Rows from block 5 of a small image embedding model, named by matrix and row number. Rows with one number belong to one neuron. Each number is 200 + 20 x the weight over its row's rms, rounded and kept within 0 to 999. All counts start at 0. After the name is the row's rms in percent of the matrix's.
After each neuron's rows are labels from the 100 images, of 14848, where the neuron reaches its highest value: "strongest on" is what is common among them. Only what is clearly more common there than usual is listed. The data: drawn branching plants. In brackets: how many of the 100, against the usual share in percent.
# fc1: MLP up (model.blocks.5.mlp.fc1.weight, 1024x256), inputs 64-127
# fc2: MLP down (model.blocks.5.mlp.fc2.weight, 256x1024, transposed), outputs 64-127

fc1.242,103,217,186,206,154,190,199,184,195,209,217,193,195,237,245,205,219,201,208,199,247,186,199,198,197,182,201,191,202,182,160,183,149,193,181,238,208,198,202,258,210,218,180,225,188,177,213,186,191,181,229,237,206,197,167,191,193,175,181,241,236,240,202,198,194
fc2.242,101,216,196,215,171,228,182,194,167,204,201,209,197,189,223,191,214,212,206,217,194,210,213,196,224,179,180,179,204,184,212,203,210,177,192,206,151,184,185,189,193,189,200,195,202,199,192,214,158,206,170,219,197,217,208,198,222,182,176,220,219,181,207,162,190
strongest on: three-way forks (99 vs 57.1); wide (42 vs 16.6); autumn leaves (38 vs 16.6)

fc1.499,103,226,204,194,172,172,201,201,201,218,201,212,147,205,206,177,205,191,225,199,176,226,218,168,178,245,179,195,186,178,192,188,195,200,198,177,178,195,202,213,185,203,194,179,190,177,241,217,182,193,221,196,194,166,197,197,199,199,169,195,200,182,205,196,206
fc2.499,111,216,198,206,191,191,183,189,205,183,204,225,165,206,198,214,220,194,245,162,193,223,227,162,229,197,214,205,193,208,167,237,225,224,208,228,197,204,211,200,199,195,199,185,188,202,212,192,180,266,178,197,197,171,184,213,222,182,175,228,197,212,192,229,186
strongest on: three-way forks (100 vs 57.1); wide (76 vs 16.6)

fc1.713,098,211,209,212,201,198,182,215,150,121,204,224,207,208,218,201,211,194,183,206,193,192,178,209,172,202,205,182,198,201,179,220,228,219,194,212,191,213,203,175,200,209,212,196,207,180,187,209,173,207,218,188,207,208,238,217,192,187,188,179,223,200,200,217,195
fc2.713,103,172,185,207,221,178,223,192,207,165,214,195,197,227,176,202,221,188,208,212,214,203,181,207,212,208,199,204,205,193,205,195,198,185,189,178,238,199,189,186,205,204,207,190,210,201,165,203,196,176,205,203,174,229,203,235,201,196,232,216,209,213,199,215,202
strongest on: wide (43 vs 16.6)

fc1.72,104,169,224,186,208,192,201,202,173,200,210,179,200,182,209,195,227,188,199,179,191,199,210,160,213,232,167,163,197,245,213,175,224,210,172,157,196,220,200,220,231,199,189,196,172,194,222,198,191,209,214,214,223,209,176,177,214,213,166,167,220,180,197,229,196
fc2.72,115,212,191,197,197,180,183,197,192,191,200,208,180,202,192,200,208,242,241,178,225,205,182,200,223,172,218,188,195,223,204,228,236,182,193,212,182,197,231,194,207,247,208,225,159,210,215,196,199,224,191,162,208,230,205,219,213,183,174,184,224,195,208,205,184
strongest on: three-way forks (100 vs 57.1); wide (69 vs 16.6); autumn leaves (46 vs 16.6)

fc1.412,095,211,206,214,227,198,201,218,195,221,188,202,185,207,199,174,193,185,203,217,165,193,201,232,260,200,204,231,198,227,222,222,210,189,204,202,216,213,188,216,199,222,181,185,224,203,200,178,204,231,210,209,225,182,188,167,199,208,208,243,202,217,213,206,191
fc2.412,101,210,198,174,195,232,220,218,186,184,184,186,187,144,198,196,197,205,223,212,205,200,204,218,209,210,224,191,220,201,191,207,194,188,223,197,157,191,174,187,213,251,215,222,210,229,228,190,189,207,179,197,214,181,217,232,210,193,196,164,182,207,197,186,197
strongest on: narrow (54 vs 16.7)

fc1.90,106,164,202,208,190,189,175,194,215,236,181,204,209,211,200,172,200,191,186,188,172,214,204,233,236,203,234,215,187,213,185,204,185,182,183,226,219,208,177,197,187,203,238,177,173,179,211,198,188,209,252,184,253,196,212,196,199,205,225,255,194,166,185,232,235
fc2.90,109,188,194,184,204,206,186,185,172,210,212,213,195,201,209,189,184,210,206,175,209,203,232,176,174,222,199,208,220,194,222,235,189,198,192,222,165,189,184,182,201,177,170,228,196,183,198,198,185,197,180,205,228,195,215,176,188,198,226,187,183,221,162,189,197
strongest on: leaning left (42 vs 17.2)

fc1.434,110,143,213,180,228,224,163,198,182,186,202,213,211,199,173,174,204,164,217,207,198,211,188,191,225,209,211,206,214,196,199,186,182,173,166,179,218,190,184,187,220,196,187,171,165,201,199,201,191,258,194,217,207,211,179,157,195,230,165,215,198,180,214,180,196
fc2.434,106,167,190,187,209,203,166,214,225,206,208,188,179,201,193,184,211,205,204,197,222,209,222,204,191,222,205,213,226,204,219,219,246,207,221,198,190,209,202,187,197,219,200,225,221,223,214,201,257,224,202,206,232,206,238,209,188,200,212,202,201,199,200,211,239
strongest on: wide (42 vs 16.6); drooping (39 vs 16.7)

fc1.353,095,200,207,219,230,225,212,188,202,198,208,193,192,196,181,183,183,218,193,208,181,155,208,187,164,203,184,194,228,208,165,135,175,212,181,207,200,223,154,193,186,207,241,228,202,204,192,243,215,204,201,202,189,206,178,216,213,199,191,165,190,175,206,191,184
fc2.353,094,203,187,183,169,246,175,179,222,198,218,202,234,190,221,213,222,206,202,215,218,214,221,188,219,192,179,221,197,185,209,180,201,215,201,200,229,156,220,204,189,188,190,207,241,186,185,227,184,203,223,185,172,181,192,224,218,200,229,178,216,203,207,203,188
strongest on: two-way forks (100 vs 42.9); narrow (45 vs 16.7); bare (35 vs 16.3)

fc1.58,101,212,216,180,212,171,198,206,188,157,182,200,183,236,169,229,183,234,189,194,177,214,188,169,201,197,213,217,202,221,207,204,202,184,176,218,197,178,188,232,202,209,172,205,172,214,180,184,236,192,173,202,179,202,196,173,165,219,196,197,229,223,203,206,173
fc2.58,102,171,211,178,219,187,178,211,209,179,226,214,213,200,186,189,199,174,201,216,209,210,199,160,209,152,215,179,205,185,204,177,158,206,216,210,224,188,155,219,218,225,218,197,181,192,195,206,230,200,229,196,206,200,174,203,214,183,193,164,236,190,185,207,230
strongest on: narrow (37 vs 16.7)

fc1.212,096,213,211,186,215,166,194,235,184,193,196,215,199,160,201,212,200,243,221,189,187,243,182,187,174,200,145,223,217,185,215,175,238,213,184,224,174,204,224,217,199,184,248,188,181,217,181,173,224,185,208,256,214,200,206,203,200,212,218,153,198,205,175,219,216
fc2.212,091,184,212,181,224,184,219,226,178,178,181,224,191,181,188,177,229,205,198,177,155,209,218,248,224,186,178,161,170,210,230,207,228,212,203,176,154,196,196,212,203,196,203,213,180,198,180,200,220,224,220,189,207,225,219,162,183,179,205,226,205,215,191,232,183
strongest on: three-way forks (100 vs 57.1); wide (49 vs 16.6); autumn leaves (45 vs 16.6)

fc1.95,106,231,202,207,230,217,188,175,187,205,202,231,226,213,226,220,203,195,203,221,189,182,182,189,215,204,168,213,206,239,205,215,219,173,176,196,195,143,194,174,196,187,189,192,192,220,202,176,213,226,160,218,207,202,184,155,165,182,173,221,193,209,217,191,198
fc2.95,101,201,213,167,198,199,216,224,207,213,194,204,211,175,176,210,204,194,192,204,209,199,195,249,223,218,177,213,217,191,181,194,191,202,175,172,234,199,224,228,204,201,209,194,223,203,225,197,217,224,209,226,231,156,199,240,205,218,190,199,198,186,209,214,209
strongest on: leaning left (42 vs 17.2)

fc1.346,094,213,226,160,232,187,183,196,200,221,210,218,193,166,183,211,193,204,200,219,188,208,232,210,160,172,191,199,224,215,195,203,209,209,241,208,197,164,192,217,165,182,231,206,206,211,204,195,217,192,175,233,199,183,187,232,213,215,205,145,210,214,193,186,201
fc2.346,105,199,180,203,187,151,205,194,231,205,224,210,227,213,185,196,184,217,181,195,222,201,202,238,205,172,169,199,221,183,202,209,185,214,197,230,193,231,210,185,191,198,195,224,222,193,224,174,204,200,180,224,224,169,204,212,199,206,221,202,221,225,212,181,212
strongest on: wide (75 vs 16.6)

fc1.396,105,176,193,195,213,170,183,181,201,182,202,208,178,177,181,212,204,196,213,216,190,185,213,183,166,216,169,204,209,226,182,200,210,193,202,186,187,187,200,188,202,207,200,223,195,186,204,197,243,229,188,188,147,221,205,221,192,182,228,156,190,185,202,223,206
fc2.396,102,193,198,228,227,190,182,200,209,169,238,193,167,228,226,242,216,196,193,201,223,197,181,201,171,199,216,212,208,182,188,235,191,214,230,213,211,257,199,230,206,178,199,199,201,204,225,209,218,196,195,173,209,136,182,172,194,208,201,204,207,215,208,201,192
strongest on: leaning left (41 vs 17.2)

fc1.446,100,169,175,201,189,192,196,204,195,185,189,182,211,162,209,196,196,183,212,202,181,161,209,232,196,198,174,238,201,188,184,204,228,218,214,189,189,210,203,207,212,199,184,193,224,208,189,194,183,195,255,167,232,178,216,188,199,198,223,207,210,214,202,228,225
fc2.446,100,182,204,207,204,204,222,211,195,166,184,197,203,210,221,186,204,182,225,161,214,229,203,187,146,196,182,227,207,190,205,189,189,189,206,202,200,195,193,152,214,172,229,190,192,211,186,193,138,187,198,245,193,239,219,223,238,230,198,190,185,222,190,213,203
strongest on: narrow (41 vs 16.7)

fc1.324,094,182,156,210,206,204,183,183,208,197,215,230,219,190,211,204,177,189,224,231,250,222,210,163,174,180,175,205,176,208,201,241,215,192,206,178,174,201,204,215,234,218,232,192,208,183,210,172,180,183,168,182,162,202,219,180,214,216,183,208,237,206,220,191,185
fc2.324,088,137,205,195,181,212,219,196,214,233,221,201,181,189,189,238,245,209,174,197,230,189,205,223,189,217,193,188,199,187,202,203,190,234,185,187,227,237,213,187,202,217,197,199,190,196,195,206,202,198,196,193,214,196,169,194,193,222,205,200,190,210,192,197,208
strongest on: two-way forks (100 vs 42.9); narrow (37 vs 16.7)

fc1.236,107,181,215,207,240,213,205,212,216,193,215,188,183,197,196,203,231,209,193,202,188,166,222,207,206,223,189,184,193,172,188,196,196,189,214,199,194,204,220,205,183,193,232,204,180,201,201,266,200,242,209,170,202,193,206,206,186,186,209,192,213,152,199,258,208
fc2.236,104,205,197,233,206,232,224,217,188,197,191,179,205,206,215,202,194,167,214,198,189,217,175,215,174,216,167,235,205,215,213,243,216,228,206,168,249,171,193,187,190,177,199,216,199,213,191,205,209,200,232,140,181,218,225,206,186,198,197,203,192,186,184,203,186
strongest on: two-way forks (100 vs 42.9); leaning right (77 vs 16.6)

fc1.399,101,215,228,206,242,231,202,221,204,163,174,163,195,209,213,179,197,222,174,189,188,209,202,205,169,221,182,177,199,187,190,220,210,189,186,199,159,200,144,201,198,199,253,182,209,201,184,207,151,219,197,177,212,208,209,221,199,233,199,158,225,200,203,214,222
fc2.399,104,185,154,188,215,165,208,204,169,197,214,191,206,215,233,189,220,172,182,198,191,172,229,217,188,182,194,197,184,209,198,188,181,221,205,189,211,185,204,219,213,230,169,162,199,199,197,197,171,185,204,193,202,232,220,197,194,226,217,176,210,221,236,175,199
strongest on: two-way forks (100 vs 42.9); leaning right (59 vs 16.6)

fc1.410,091,217,187,206,181,185,221,191,189,202,172,171,210,205,226,170,200,174,224,202,198,203,199,192,210,238,203,207,210,177,174,161,196,189,234,206,191,203,232,188,197,182,184,194,176,181,204,217,175,176,171,160,185,182,165,206,180,184,193,187,192,196,190,198,189
fc2.410,096,228,192,215,202,187,198,226,204,195,162,210,199,222,208,230,241,191,208,222,186,171,186,192,211,213,218,181,175,207,198,187,170,188,216,210,186,206,201,196,174,168,209,165,222,196,181,209,211,191,216,217,206,222,194,206,167,197,180,177,202,224,239,194,200
strongest on: three-way forks (100 vs 57.1)

fc1.253,109,241,189,215,228,192,198,181,228,226,172,217,227,214,201,208,201,215,193,217,201,229,187,188,201,178,231,193,190,193,244,225,199,190,180,192,201,235,238,193,191,177,220,189,202,209,165,205,200,188,199,229,180,187,186,203,192,206,192,230,181,209,204,186,189
fc2.253,093,197,216,178,194,185,194,191,179,227,178,219,203,192,238,195,172,176,192,210,205,213,175,212,196,206,225,203,195,206,211,215,199,176,183,226,197,207,186,205,215,191,178,208,189,226,207,200,230,177,205,206,192,186,191,219,216,206,216,201,203,199,207,221,227
strongest on: two-way forks (100 vs 42.9)

fc1.29,107,209,206,253,211,196,203,219,190,183,202,211,140,196,208,163,217,179,188,219,146,193,201,209,208,194,189,166,207,223,200,221,225,203,180,196,202,212,173,226,203,224,219,191,199,175,185,232,193,209,227,175,203,184,170,203,253,201,196,199,202,180,198,238,219
fc2.29,104,194,206,205,209,241,223,196,203,181,168,185,227,203,218,210,192,177,197,191,206,191,219,199,189,214,212,218,218,205,196,230,202,173,181,220,182,195,171,193,190,164,184,198,191,230,200,205,189,169,216,176,179,239,218,214,229,199,206,160,188,200,192,196,214
strongest on: two-way forks (83 vs 42.9); narrow (42 vs 16.7)

fc1.509,100,161,197,214,188,147,209,178,218,204,197,204,200,235,207,168,207,205,199,183,215,197,207,161,202,203,202,189,205,219,203,181,188,182,174,219,206,149,202,204,197,235,204,189,174,210,194,196,193,219,197,159,170,241,219,215,210,225,221,219,207,176,185,190,187
fc2.509,098,203,231,204,220,223,188,182,219,190,214,183,200,211,213,230,213,196,190,175,223,215,201,195,190,199,218,200,208,164,187,230,198,217,205,217,188,251,200,243,186,162,219,169,188,188,239,203,191,179,222,178,221,169,200,157,189,187,197,219,207,210,212,205,185
strongest on: leaning left (37 vs 17.2)

fc1.362,110,196,178,197,203,179,218,209,192,207,202,208,222,194,183,195,193,221,165,196,209,195,195,210,174,176,232,193,211,185,215,213,202,213,168,189,185,190,225,204,213,183,179,232,196,204,211,224,169,204,260,212,181,202,219,174,204,184,164,197,210,208,202,191,179
fc2.362,104,156,214,196,176,217,186,190,178,221,218,158,212,212,214,198,179,197,209,192,228,179,211,168,215,197,183,187,188,163,199,185,234,196,189,224,189,214,182,212,219,207,187,181,205,213,220,179,194,183,218,243,208,192,202,203,212,225,228,204,198,183,223,239,214
strongest on: two-way forks (100 vs 42.9); leaning left (40 vs 17.2)